A small model that answers yes/no questions on an image's attributes, trained from scratch: 11700 steps.
Rows from block 4 of the image encoder of a small model that answers yes/no questions on an image's attributes, named by matrix and row number. Each number is 500 + 50 x the weight over its row's rms, rounded and kept within 0 to 999. All counts start at 0. Numbers have three digits each. After the name is the row's rms in percent of the matrix's.
Before each channel's rows are labels from the 100 images, of 14848, where the channel reaches its highest value: "responds to" is what is common among them; "lies over" is the class under the peak. Only what is clearly more common there than usual is listed. The data: made-up road signs on poles. In brackets: how many of the 100, against the usual share in percent.
# conv: pointwise conv (encoder.blocks.4.conv.weight, 112x112x1x1), inputs 0-111

responds to: blue rim (25 vs 8.2)
lies over: face (73 vs 22.3)
conv.92 096:464426619526474461533544461629532530490503547546494438447456524465440536448597539489463437458549533514560416437485471494544433510419529540450613523466451476456413507438557512477542500517567514493599464562492542482492494416436513487513570486517555561507502524542530515469475546543502404559500525455620649501495514461470450497436538522473

responds to: red face (51 vs 8.6)
lies over: face (49 vs 22.3); rim (48 vs 10.2)
conv.73 101:437439388397419536546510586571422522476571481443560495441441532493527527593522565471531519455437515480504496525450527488399456486530488492440495489487568523493507553562546512543466583449516521541505521428567510575461463445440511544537549521427345522561520475449544553549500507556440615491451549503447471547520525533559479479545584533536

responds to: 90 (49 vs 3.6); % (28 vs 3.7)
lies over: face (58 vs 22.3); symbol (38 vs 2.9)
conv.49 096:477538389522499506516362608434517482439504481500514461457559526488527545481438491535570418594542530434478420520404608497533506477559507483513502522554550557465496555443448463419499452634512535470522449537498520470589481564527532483524486488470508500474595546490431487552497483502530524532440551474454433497587534564443464520375430540480

responds to: white face (26 vs 8.3)
lies over: face (68 vs 22.3)
conv.100 099:448537613538565502469441596434433526599493426468505483500493529506413570527430477511511489404556595465558523485435500424425503534429477507439447516416506470551524536490494446514504513505522524494472484557426554596522565538544456550506553513588531528480442458571502497478433461456532414510587480549540476440514558568606468587495449502563

responds to: % (50 vs 3.7); hexagon sign (40 vs 19.5)
lies over: face (82 vs 22.3)
conv.35 105:539534483593477454527404581479526448427466348483426480483425511556495520458469487458442437518530507496559500545422538553442478537508548476461416547533515537393492628496425549470525541531481538491469545490568499434506547513427477527534528603521442462523499494393521499588443561540528431641526502494474548453481528536470484446483536498509

responds to: triangle sign (54 vs 20.1); ring (31 vs 3.6)
lies over: face (91 vs 22.3)
conv.43 101:481520442509477562523491475587495524444512579496494539533530472450511482516504521413547440515523465519483457524461518473455551505538532459481480469483463545561471458314529552558557457632472649483430457537509604541477473549566436584428470443438463399473479488481439477503374482479526475544542534466529485490479537533425460521540440518435

responds to: B (25 vs 3.6)
lies over: face (54 vs 22.3); symbol (39 vs 2.9)
conv.97 106:478485405500494477497506520582559415404446572524541422501480433546527521484464463580471531475576487496563476534415411560468479468566472544551483459554472469470526530490404610477470436375526400462531607417499444497485501531576543485615540453519541477547513417488422495513510463540557555457495523559522492514516576479478432503453539472531

responds to: circle sign (68 vs 19.7); blue rim (34 vs 8.2)
lies over: face (67 vs 22.3); rim (26 vs 10.2)
conv.19 095:488466618554605439544510517489484432549484479544538488497415478475497470494505569450513465561530552458554460489595444544455479552480498429513401453531470579515497439505519527542495513476565444456423398517589549527489592467530411458515575465451474497535508436586539545426508523432451533598509470444457640445532539543477494436508528552508

responds to: 70 (43 vs 3.5)
lies over: face (71 vs 22.3); symbol (26 vs 2.9)
conv.58 103:525530567472539556512399566470505481416436486561460411513472463486529527574537457520515530387496546514446527537511433553479488508470541478407518463497651521507591536525461539492499461511512430531519557503561641517444545520489433511508456636570599480522400453593525454443502463494470447524419497531517484499526449483458448518520471463449

responds to: % (38 vs 3.7); black face (25 vs 8.7)
lies over: face (70 vs 22.3)
conv.4 111:404481533503519497458554545466591426563481519488446491579511371515445492479553477556602546544537617434494522576547575493472491521473485435477528569504466519645424505418497467491548412411496525561498561428513501465521543502458489479539564560511463434469462443534520527561523500441463459507497497487523462399475591478593482450492434522511

responds to: pink face (33 vs 8.2); red face (26 vs 8.6)
lies over: face (57 vs 22.3); symbol (25 vs 2.9)
conv.48 091:544499511524465515457438463539339558580593514442494463485496561505544470505548527548527514409522522578540391510467534518564527545571560534496565531476526515442458462506497456444476454516465590493497468481554400446477560546463447499539533612511604512397471470453491515456402522541583528560588511502492565567479520516477538559495548447564

responds to: circle sign (41 vs 19.7); red face (38 vs 8.6); orange face (31 vs 8.3)
lies over: face (53 vs 22.3); symbol (45 vs 2.9)
conv.52 101:500482572479443392481595536534494478581517506488529493528490538454529522470537432556507381442500499470481456501582477503491460550517475541567488494564580511420460466393392518661518523440532501554568485449508506445486374534464540547499462463515516548495453466556458533509479502595472537552521516627485458508464592450544452536483563518453

responds to: orange face (37 vs 8.3); blue rim (26 vs 8.2); purple rim (26 vs 8.4)
lies over: face (74 vs 22.3)
conv.78 108:407432491469466426431413477402427441472481494475573540425542440516525484482411521467557512523534423477457535499525517498508573518540506531531426441505519572394585468584431492505428494474494570450442512498518537500507418483511434475611574555505517563419556576559493524428507516540525561525497572551565443439460509558515554542451541425519

responds to: 20 (36 vs 3.8); 70 (28 vs 3.5)
lies over: face (74 vs 22.3); symbol (26 vs 2.9)
conv.38 100:465474543542500448553380543416478499493515467495529538424531539495432496499384469592489483481533413541426550582622604559503498538502464536468513492550587464456465515536512547499493464512528431561538363505560522497501517565461461501569527497594537480540553516518438420469585468506531443589469513547520432528507510575575496496491493401536

responds to: blue face (33 vs 8.4)
lies over: face (52 vs 22.3); symbol (45 vs 2.9)
conv.39 096:542423490399578413489478460549369623606570499495497599473585569524530511471562527482466568435547580544469476586482550504568484472550524487524487487463509491463556486474523512433450477461455488564403597486538533489461562563569522479589475459469467546513467550524511572486439495496483527562519499459467513471440504541450434569515409509463

responds to: triangle sign (47 vs 20.1); red face (30 vs 8.6); Z (26 vs 3.3)
lies over: face (83 vs 22.3)
conv.79 107:573592515591476578566458549470470542481498445517512502571565464424490465538531565569557453411633516444627518497406524452566471519447489515501489520505447444469522485510370514485464561518508424479477543461519582525502544535512475477507555522509410398483569563496446383514526523537491522582526548531529557497470502538408491498478479439509

responds to: triangle sign (44 vs 20.1); green face (26 vs 7.8)
lies over: face (79 vs 22.3)
conv.111 101:504515561509428437482425578537533429531466533453521458539536548536493455511544545456507566396437536498459472584579549430658538480547491507466461457487535511461484575488528536470490445539487452501457428545463596520538539472439475473452438571448413538527574556427510551481568439554497511620480521532500484525491480524585438468542604448545

responds to: black face (38 vs 8.7)
lies over: face (75 vs 22.3)
conv.104 090:469455486577504441521441511429449482474453408552413526544524436443541524461499555403582501504512522586463386447453523457512466476474575511559518400453515564496529523443431518539544419554555517451500539510449498510475467453447634542552476517553589541439476533466536468556435450426551559427419501600493497515478446491566545485511513560491

responds to: red face (28 vs 8.6)
lies over: face (77 vs 22.3)
conv.55 103:563534564500504526480462533511532406488432433494455535510437519543498463544528463459524545482602514522541568484462475492599530543535542523589541423532428426501520455463458543502548566483535546536477567564501584564508503631532427541429442517440443594563492521557461517487443495503547533478457453492380514463459464510489539406569408568410

responds to: yellow face (38 vs 8.3); blue rim (27 vs 8.2)
lies over: face (51 vs 22.3); rim (26 vs 10.2)
conv.63 088:563415503495574426468477555572541477414566577479528487499428490447511538535549510481508448519579515518519529474517493422452485565583513412562487503534490538449536596469430507520512512468501479450444516467428509636513493405533439447444551391494502511562516508553493372508476461454532438454478461508438577612517502494474481563467392520552

responds to: blue rim (58 vs 8.2); blue face (26 vs 8.4)
lies over: face (77 vs 22.3)
conv.40 094:491500509458600469340577588513462483499521515576470452449495468559548513462497508480417549402422419488514604462451539489393436464466516519557524460501569483443577509527504539399428490512541471543462464457506535449529458418436497411480558487502460534451545618481509445523533477557533509505468529505541514501568455460462585541488566567505

responds to: yellow face (27 vs 8.3)
lies over: face (70 vs 22.3); symbol (28 vs 2.9)
conv.47 103:538501596564519446412513489519517416484429536476472454453532480536483483584455532519521439413464496451498543483474439501514569412427479476476437444410424476569586517375477569474495488417564503453531523572497566504492426490539425513537540458462511447456606493528433528505516423484540655479479449515520593496539435536522460506472491507455

responds to: blue rim (45 vs 8.2); red rim (41 vs 8.4); red face (41 vs 8.6)
lies over: face (48 vs 22.3); rim (44 vs 10.2)
conv.13 100:623552584446593485449468434461407451425533535513522465449457509440520467539527546505521518564521423535513421548528467522505508533513463500495522520515424549517431456521488505439509532478501506594554445605507427513486502548579515530552445548500452469470564476546568571490460509470601513518483526469481493491539411483548642420540350463514

responds to: blue rim (80 vs 8.2); orange face (35 vs 8.3)
lies over: face (71 vs 22.3)
conv.37 102:544559585511495502459560465472500577471473459481497484468444490468515458442547522535557559472506463500511554550393466479561470514454555448480494470539499516425441533520487486425555486498614590523518466461424541500529461476535498534435451452455590470559479416535424448480427506516506499390499538622539412484573475464410644560577540458539

responds to: red face (28 vs 8.6)
lies over: face (61 vs 22.3); symbol (29 vs 2.9)
conv.10 098:465491502570516544479478495410563400463548490502493544429521483449440452442510503523442546549454566435532528482421526507529462473492445558469591530531606479497525462527557576546449460359552565510506509521517569451460430539445508484484427641494520584462507463488487551527479498514519506518559553488527613598472583511545557524586414540504

responds to: square sign (41 vs 20.4); red rim (37 vs 8.4)
lies over: face (46 vs 22.3); rim (37 vs 10.2)
conv.105 103:534577536549551503449535508507508538516491557454548426511428552483392493557546458520478496528466429408600535489527543531494464458508523420503426461501483540455519507586468565545456548478564537514535446464439436506537469463462454525546491528542566672471528378395553546507473514438471412521478500469445529489520656476490535492535484452471

responds to: circle sign (48 vs 19.7); white face (36 vs 8.3); pink face (25 vs 8.2)
lies over: face (93 vs 22.3)
conv.41 103:511519386493528491520502527500471444533494526480497573541469593478554444606379527407492564509485512503453519452415454539468490526532461533565482527545534510515559421469478477528587462639583522549572577421425459563420526387503489491558425528528553478472514493518477448443397481522458450523445492502512476510488576583541498591532493501485

responds to: red face (33 vs 8.6)
lies over: face (60 vs 22.3)
conv.60 103:521368381538582419493621456507506509557459493439471458437546491545486556589489462439470466449449537537449502494580517523456523526572499512496499459473533448549501483473501569378485499492514448490533468528544503532527500581409495513539574581521496463471413499519585544569447393502419561487402549571584514477495516429467491486493494559483

responds to: blue face (33 vs 8.4); black face (25 vs 8.7)
lies over: face (55 vs 22.3); rim (40 vs 10.2)
conv.23 095:509530466536425473466511467441440499464465470566563498538551482484535448629524533589541497425492470540447498462468528510541520512539440617632506470569510481485469466412539530530415455514614587472493421537548462542584487488398482402545476545468398479521555482511537509521452522471513495513597578491482478563537475554476461526611459515516

responds to: square sign (54 vs 20.4); white face (32 vs 8.3)
lies over: face (51 vs 22.3); rim (27 vs 10.2)
conv.51 090:446450582476589481526493502537545631460561518502446566497490607510477468464473567463461442468493423480405491484464541485519411437518502566593524521567551580503569506476506490507520516562444498491512537494470552492579576491453446441590488524457450492418463511492647450453510388475556469510422462502451519559533508517450472391534504450525

responds to: triangle sign (41 vs 20.1); crescent (28 vs 3.6)
lies over: face (84 vs 22.3)
conv.28 105:460467418490487585543477506517429473530500486488424463550623502384486581513532499496539470400501477550430473508462528556483430476473471533462483465506470547475452516415506451529464484412492609527527489538447580535538503506527508462656492467519551522533455528572506510464601476559618467534432518508487345421533500535491439492535474499526

responds to: crescent (61 vs 3.6); red face (30 vs 8.6)
lies over: face (89 vs 22.3)
conv.33 109:592498498531494590543429457422490501529493429483505489584554475494497619539483539441535547521432392472461512599475508551540522553406535502486468509482512481597490547481493522513483472431501537487486513567474477475471460536511428489532613392511446527493449525416564554455413489518458440451422446576610611560540495581501522452504479485549

responds to: red face (42 vs 8.6)
lies over: face (56 vs 22.3); rim (32 vs 10.2)
conv.72 100:456491528535513492477534479512449512526451606531521513497511592535497498539564513494408367398439461557602474548517508491495540453505549420437509523530467436513482494466485358570522480562379455484461492555518450456483549470514520450586518489534570461470455506517442538431584504516571487570564467448500481562560507442627444458563485545521

responds to: 20 (55 vs 3.8)
lies over: face (100 vs 22.3)
conv.87 105:468511547454462397516490575544533521438618443478515526416440451476434617488476482535424485523448506566522541524402534494510462503452546577443535521511543538481436542546466501505510615451567641526556580505522445474465625511502443513443546508482465510568490500558473444452524467538471410540523468493540407471458427505460475461528444454527

responds to: ring (38 vs 3.6)
lies over: face (70 vs 22.3); symbol (29 vs 2.9)
conv.107 101:464508364522504538453470529558537536469540551543475496546573473492422510443459452493449522534519505523535544497510559471465542538529497521561504424486455453585493584459597474561498438530394492520440543522486564456438446500479419551442489459487486498465520606511434439493543439484480478540461442292476483607525448528477481558513557556532

responds to: P (32 vs 3.4); T (27 vs 3.6); red face (27 vs 8.6)
lies over: face (87 vs 22.3)
conv.29 101:459458512425498598455442551552448522518419445515513572443512531464493465529531562536580494495483463474524509469508578480518549572467574590479429515459525531558520551392410490491533467399489595486452484570547510503516601534514492519496487570372480548511514517429523527547542533441457571454513458412414557512530462494605417576472549527467

responds to: 90 (57 vs 3.6)
lies over: face (63 vs 22.3); symbol (30 vs 2.9)
conv.42 116:522480540514451487534531544558527471461462517490522486444590519496594575571372472510411530529562472463535512525482606508450515467523445583537486513508441448457501566500490484457477468569525579537502425533441532466437568461474427452578401437550430536481514483477497602508586491482521511666538494523526371530485532523473505518454476561543